config = dict(
    arch='vit',
    model='CTC image transcriber',
    dataset='short English words printed on busy colour backdrops',
    train_examples=90422,
    image_size=64,
    crop_scale_min=0.8,
    horizontal_flip=False,
    translate=0.12,
    tokenizer='word',
    vocab_size=241,
    norm='rmsnorm',
    norm_position='pre',
    hidden_act='geglu',
    mlp_ratio=2.67,
    head_dim=64,
    fused_qkv=False,
    bias='none',
    qk_norm=False,
    layer_scale_init=1.0,
    parallel_block=False,
    inner_norm=False,
    patch_size=[4, 4],
    conv_stem=False,
    layers=12,
    width=192,
    positions='learned',
    register_tokens=8,
    init='torch_default',
    residual_init='none',
    optimizer='soap',
    beta2=0.95,
    learning_rate=0.0016,
    beta1=0.95,
    shampoo_beta=0.95,
    eps=1e-08,
    precondition_frequency=10,
    max_precond_dim=1024,
    one_sided=False,
    adamw_lr_other_params=0.0016,
    max_grad_norm=5.0,
    max_steps=12100,
    batch_size=128,
    epochs=17.1,
    lr_schedule='linear',
    final_lr_fraction=0,
    warmup_steps=1210,
    weight_decay=0.0,
    adamw_weight_decay_other_params=0,
)
Rows from block 6 of a small CTC image transcriber, named by matrix and row number. Rows with one number belong to one neuron. Each number is 128 + 24 x the weight over its row's rms, rounded and kept within 0 to 255. All counts start at 0.
After each neuron's rows are labels from the 100 images, of 14976, where the neuron reaches its largest size: "top examples" is what is common among them. Only what is clearly more common there than usual is listed. The data: short English words printed on busy colour backdrops.
# gate: MLP gate (model.blocks.6.mlp.gate.weight, 512x192), inputs 0-95
# fc1: MLP up (model.blocks.6.mlp.fc1.weight, 512x192), inputs 0-95
# fc2: MLP down (model.blocks.6.mlp.fc2.weight, 192x512, transposed), outputs 0-95

gate.171 [129 104 137 142 128 124 107 132 141 108 132 113 124 120 143  95 119 147 128 160  96 119  61 162 195 139  86 127 167 149 148 129 132 138 147 169 127 110 150  92 157 154 181 178 120 115 147 135 170 150 106 116  97 121 105 132 156 145 159 125 132 159 101 135 100 167 106 123 116 119 104 150 114 145 129 127 130 106 100 166 114 126 153 171 117 115 135 141 125 122 155 141 138  89 114 106]
fc1.171 [117 105 124 116 148 132 161 155 120 125 162 115 117 133 157  91 133 146 145 177 107 127  78 128 171 107  94  89 147 116 117  91 143 148 162 143 159 144  99 133 109 157 168 178 140 105 159 109 172 151 125 103 107 111 128 138 172 133 156 149  97 130 100 160  64 136 118 131 121 149 119 150 129 170 164 123 144 131 119 133 111 142 144 168 120 137 124 143 134 117 140 132 149 123 121 111]
fc2.171 [151 132 121 128  99 111 116 102 169 105 154 129 132 129 137 142 125 167 135 158  67 116 165  96 150 111 189 147  76 144 133  95  91 137 141 114 101 106 156 127 144 107 108 151 137  71 130 166 106 129 116 165  79 156 138 145 156 117 100 150 114 128 106 189 123 135 107 117  61 159  94 110 144 136 128 151 130 125 135 109  76  92 103 104 117 115 111 112 142 117 120 132  99 149 141 117]
top examples: the letter g

gate.225 [148 126  64 141 110 163 148 160 118 142 146 128 175 137 131 148 125 123 176 120 122 148 122 140 143 120 111  90 147  85 105  88 190 101  97 151 158 155 118 115 147 156 123 106 178 152 169 145 105 142 106 111 141 137 142 147 122 156 140 136 113  82 111 139 104 158 117 118 107 123 125 150 112 152 140 128 157 134 127 149 181 164 156 125 112 109 139 128 129 140 106 170 130  79 114 131]
fc1.225 [157 100  90 117 130 147 137 154 114 101 112 117 113 134 127 172 140 102 143 129 115 134 120  89 107 128 133 113 120 159 159 125 177 103 118 110 158 158  93 179 166 118 101  65 163 160 114 134 141 120 171 153 144 131 105 131 112 106 138 194 136 120  91  68 112 123 113 140 135 106 133 136  80 125 135 154 120  83 149 128 130 153 119 106 147 133 187 126 113 127 154 136  74 149 138 115]
fc2.225 [ 82  67 185 131 124 115 180 164 160 141 147  96 153 150 107 128 127 120 141 106 107 141  87 113 133 150 113 119 108  99  86 140 121 144 128 167 122 167 130 120  71 143 120 126 118 119 145 127  97 148 148 160 108 132 137 119  90 121  87 144 114 118 103 114  95 143 166 146 108 170 137 180 146 145 139 111 124 173 154 135 166 111 159 105 102 155 121 137  92 142 134 143 150 125 112 126]
top examples: the letter g

gate.138 [ 97 101 140 128 126 140 119  69 128 132 124 102 123 142 135 121 126 158 132  83 122 123 121  72  85 127 115 149 146 101  99 153 168 144 106 130 165 138  93  75 112  80 146 128 114 134 138 174 140 155 140 131 124 167 134 137 112 116 138 136 138  87 137 103 122 117 117 118 116 117 130 138 107  94 118 198 127 150 158 132 117 117 151 128 138 129 153 131 151 113 137 126 153 123  53 131]
fc1.138 [140 104 137 125 144  83 137 121 108 146 120 104 129 169 136 121 171 140  95  96 108 172 133 131  77 151 109 124 155 142 111 163 142  84 126 100 136 116 141  96 172 114 146 153 114  80 173 122 124 163 121  82 114 157  86 149 112  93 145 161 142 144 134  84 100 121 156 116 113 127 138 129 144 121 167 124 105 134 139 158 139 110 120 133 128 104 162 118 143 149 142 120 126 147 141 143]
fc2.138 [ 98  81 121 113 175 134 111 120 140 120 151 117 170 126 106 115 125 116 103 120 123 173 130 141 102 108 143 160 120 154 134 133 110 138 104 150 160 136 147 116 110 140 124 111 125 138 128 130 153 123 135 155 122  93 110 107 115 162 147 125 104 144 132  92 121  74 109 135 119 137 164 139 115  84 144 150 166 145 112 144 109 125 141 128  83  77 122 142 213 105 124 156 107 118 107 146]
top examples: the letter m

gate.116 [174 136 130 111 113 135 123 146 147 136 115 154 126 164  95 147 120 117 103 141 141 111 117 130 107 128 133 127 108 169 119  94 144  92 109 139 127 103 117 112 135 180 150 123 126  99  83 128 111 136 124 163 146 148 122 141 119 163 143 110 143 118 117 109 125 138 186  82 141  86 132 107 127 158 121 173 124 116 148 122 147 111 136 101 107 102 114 121 130  64  72 133 101 144 137 147]
fc1.116 [132  96 159 139 130 115 148 142 135 120 134 106 150 107 103 114 109 119  90 143 118 128 108  87 134 127 121 122 172 127 145  84 145 119 117 189 136 126  96 122 132 129 126 113 120  97 102 150 126 133 131 136 155 160 155 115 163 117  95 128 122 132 136  91 130 126 143 149  91 132 127 139 144 163  96 105 121 123 143 143 141 142 169 130  80  89 151 104 149 119 114 153  88 157 144 153]
fc2.116 [140 166  66 113 120 143 133  86 157 127 130 132 133 114 148 130  74 120 163 169 114 123 140 118 122 134 130  92 113 139  97 154 143 158  91 147 153 143 166 163 132  89 107 163 125 128 134 121 101 119 151 115 122  98 108 106 127 152 137 124 101 146 136 124 121 106  85 149 170 151 120 127  88 138 151  81 112 187 147 139 102 154 131  92 141 186 124 147 122 128 141  93 156 151 147 113]
top examples: the letter u

gate.160 [155 151 117 157 137 173 140 135 128 148 107  83 150 140 155 164 111 159 144 124 136  81 110  87 122 103 120 100 106 127 142 124 142 137 128 112 104 131 122 148 118 144 139 125 145 129 106 142 105 120  90 145 125  92 114 120 156  99 154 136 168 129 163 100 157 112 148  96  58 138 122 107 127 152 127 111 146 122 141  92 165  85  88 106  72 118 120 135 153 151 138  84 134 110 102  68]
fc1.160 [171 115  91 163 119 122  90 156 184 155 135 170 112 124 182 125 100 152 141 152 116 105 111 108 150 113 135 136 139 135 133 130 153  88 123 123 135 110 136 120 131 150 119 158 142 125 186 170 111 121 120 144 178 158 139 108 140 128 150 152 144 113 125 118 127 105 115 139 109  68 152 124 166 135 158 105 103 114  94 108 106 132 102 101 112 153 103  92 151 110 121 105 131 144 160 143]
fc2.160 [106 130 132 143 117  84 125  90 129 154 105 106 167  81 146 149  81 116  85 158  93 125 117 114 130 142 149 142 135 185 106  98 129 137 105 134 152 115 122 147 128  97 133  98 145  59 118  93 145 142 130 124  60  58 134 184 149 174  88 104 166 179 118 146 123 134  95 155 129 121 132 109  99 140 117 109 110 152 117 173 141 129 160 130 142 113 131 145 141 139 148 152 138 101 146 131]
top examples: the letter u

gate.302 [112 156 141 126 156 105 116 104 109 151 137 162 127 159 122 127 109 109 126 162 142 120 149 156  87 126 149 102 183 141  94 150 124 130 163 115 143 165 136 137 137 136 151 137 111 143 113 120 107 136  67 123 140 135  87 162 135 131 105 159 156 151 133 104 124 147 112 111 124 133 109 146 102 125 102 114 120 142 103 126 134 130 148 105 117 124 158 185 115 123 129  97  83  95 139 116]
fc1.302 [103 105 100 105  82 179 129 152 138 146 178 130 144 106 125 134 117 154 145 104 164 158 147 149 145 144  85 136 106 141  98 110 127 146  91 115 143 115 119  96 113 174 116 104  93 200 136  91 111 134 126 131 171 148 146 146 115 138 150 145 118 156 113 159 139 153 145 149 159 139 167 109 135 108 136 142 116 115 110 105 132 139 119 118 114 131 106  93 139 137 139 170 131 167 116 144]
fc2.302 [146 143 132 143  59 138 134 150 104 152 134 106 107 125 138 138 175 155 100 159  98 119 163 139 131 140 145 124 125 159 172  99 129 119 153 129 112 165 139 123 112 143 119 126 103 154 139 122 167 127 124 119 104 139 160 129 157 121 134 146 145 125 140 163 152 151 188 123 151 149 124 140 149 128 148 180 104  91 153 122 118 126 117 123 168 180 142 115 141 148 148 166 134 179  98 149]
top examples: the letter u

gate.92 [ 73 139 122 121 145 115 141 161 119 157 179 181 130 153  92 124 143 100 135  94 124 125 110 146 136 148 129 119 113 125 122 142 117 174 105 121 112 192 115 121  70 131 116 105 115  96 169 136  93 169 122 163 147 148 112 139 127 168 138 116 145 150 126 138 133  88 137 105 126 113 112  95 132 109 113 187  96 109 148 132 133 130 146  75 155 155 123 185 112 124 121 109 146 167  89 171]
fc1.92 [135 126 115 114 163 124 134 138 133 148 137 175 152 119 124 127 124 135 151  88 104 126 172 140 170 139 117  68 122 147 144 142 148 128  81 104  99 135 127 123  70 124 137 101  99 115 161 149 113 178 119 168 123 144 109 144 115 142 161 110 144 158 116 153 100  97 129 119 130 107 124 123 149 161 116 122 143 147 109 128 150 115 143 103 101 141 108 152 116  94 158  87 134 123  91 123]
fc2.92 [135  70 168 136 150 124 153 112 125 163 151 137 134 138 128 102 106 140 123 153 127 119 122 172  96  50 111 125 158 112 141 127 118  68 148 131 140 124 114 112 152 113  96 132 155 110 123 146 126 142 149 133 133 105 126 118 113 123 108 139 132 156  95 130 131 124 180 133  87  80 135 111 112 147 135 130 117 112 128 196 103 122 119 141 121 122 130 139 107 112 112 150 136 132 191 163]
top examples: the letter m

gate.111 [100 136 144  79 150 159 141 132 127 108 107 109 122  99 121 126 150 173 148 146  85 130 153 120 135 157  95 175 169 173 155 152 121 177 152 116  86 116 119 122 110 125 122 135 126 123 138  79 168 107 117 166 150  98 125 134 123 106 144 146 143 147 138 108 111 146 112 153 147 123 124 118  90 129 121 140 112 150 144 167 145 127 147 153 173 139 143 161 134 113 126 124  84 132 146 135]
fc1.111 [118 147 144 112 127 151 119 108 179 128 118 149 122 168 113 120 134 112 148 101 116 139 140  94  81 114 109 159 184 154 180 155 150 129  97 127 106 111 146 125 118 125 120 155 140  70 118 109 179 151 148 169 159 130 114  93 138 130  74 118  78 134 106 135 108  95 118 150 152 125 155 116 153 166 112 144 112 117 111 163 119  68 106 111 162 133 147 143 148 106 146 119  88 123 147 126]
fc2.111 [114 147 157 112 109 142 129 108 133 114 160 115 120 139 101 170 139 145 129 103 110 153 126 125 134 105 137 115 135 173  92 146 130 157 137 102 134 166 133  89 154 150 162 118 110 149 112 115 118 140 133 138  99 124 144 192 131 100  57  90 148 132 192 107 151 149 160 133 134 112 116 108 123 118 154 104 173 138 105 139  98 135 154 108  82 142 142 161 159 179 114 141 126 133 131 162]
top examples: the letter w

gate.220 [170 143  87 155 151 143 159 121  97 110 121 132 123  98 149 174 113 159 102  97 122 117 124 139 158 139 146 122 136 100 108  94 110 109 107 172 131 139 144 135 118 133  85 101 125 114  90 112 158 133 146 121  85 125  77  93 145 130 120  94 124 134 108 131 145 140 140 158 111 102 117 138 153 116 133 126 131  87 110  98 138  92 132  88 115  87  93 179  78 152 123 112 112 110 137 101]
fc1.220 [ 91 129 117 153 113 123  95 174 143 115 184 140 151 107 117 142 128 122 122 147 133  96 134 134 119  99 138 124 162 140 150 120 119  82 121 138  88 126 137 143 130 154 117 111  98  78 130 111 138 161 137 113 140 146  35  84 133 121  82  94 149 123 148 142  99 165 117 146 128 117 138 161 156 161 150 128 153 116 114 150 116  98 149 138 139 152  85 134 120 125  88  97 109 175 181 132]
fc2.220 [109 102  63 130 111 135 133  93 109 121  94 105 118 132 151 130 106  86 116  99 107 123 119 147 135 128 105  96 145 139 100 177 149 101 132 161 156 103 106 105 122 113  95 133 151 133 163 111 160  90 138 116 107 120 156 154  82 140 124 164 128 120 139 151 144 127 107  79  87 127 123 152 124 164 101 155 108 172 130  94 105 118 147 173 128 134  86 159  98 125 113 122 155 146 130 168]
top examples: the letter w

gate.19 [ 47  91 112 109 131  94 103 138 163 153 143 151  96 172 136 141 124 110 143 100 122 163  90 162 167 138  87  98 178 133  94 109  86  67 126 155 117 133  86 150 168 184 142 122  74 127 116 121 135 148 147 135 113  89 121 143 105 102  77 140  95 183 127 127  72 130 119  99 110 154 130 128 164 119 111 112 134  99 132 147 132  68 142 146 149 125  93 106  93 134  95 108 134  89 132 141]
fc1.19 [ 74 116 108 125 169 184 138 141 129 127 147 120 169 152 121 144 149 133 137 145  98 141 111  96 133 158 159 130 172 107  76 125 127 103 131 112 125 114 118 101 171  82 130 144 125 134 146 133  89 128 134 154 141 156  99 131 137  92 184 114 185 104 125 130 151 105 134  96 122 108 112 114 114 135 120 144 132 147 136 122  96 179 120 144 125  84 122 147 124 124 115 112  99 122 105 160]
fc2.19 [147 122 150 127 114 160 147  95  95 132  97 118 134 162 144 148 119 149  95 147 138 113 124 119 136 114 108 184  86 102 136 125 123 109 127 131 103 121 126  82 138 116 123 145 100 108 141 139 109 152 157 142 122 131  99 143 130 158  96 118 102 164 111 123 203 143 154 135 109 142 100  93 106  67 142 120 116 147 110 110 105 119 111 131 118 116 126 151 123 157 172 146 156  87 130  93]
top examples: the letter m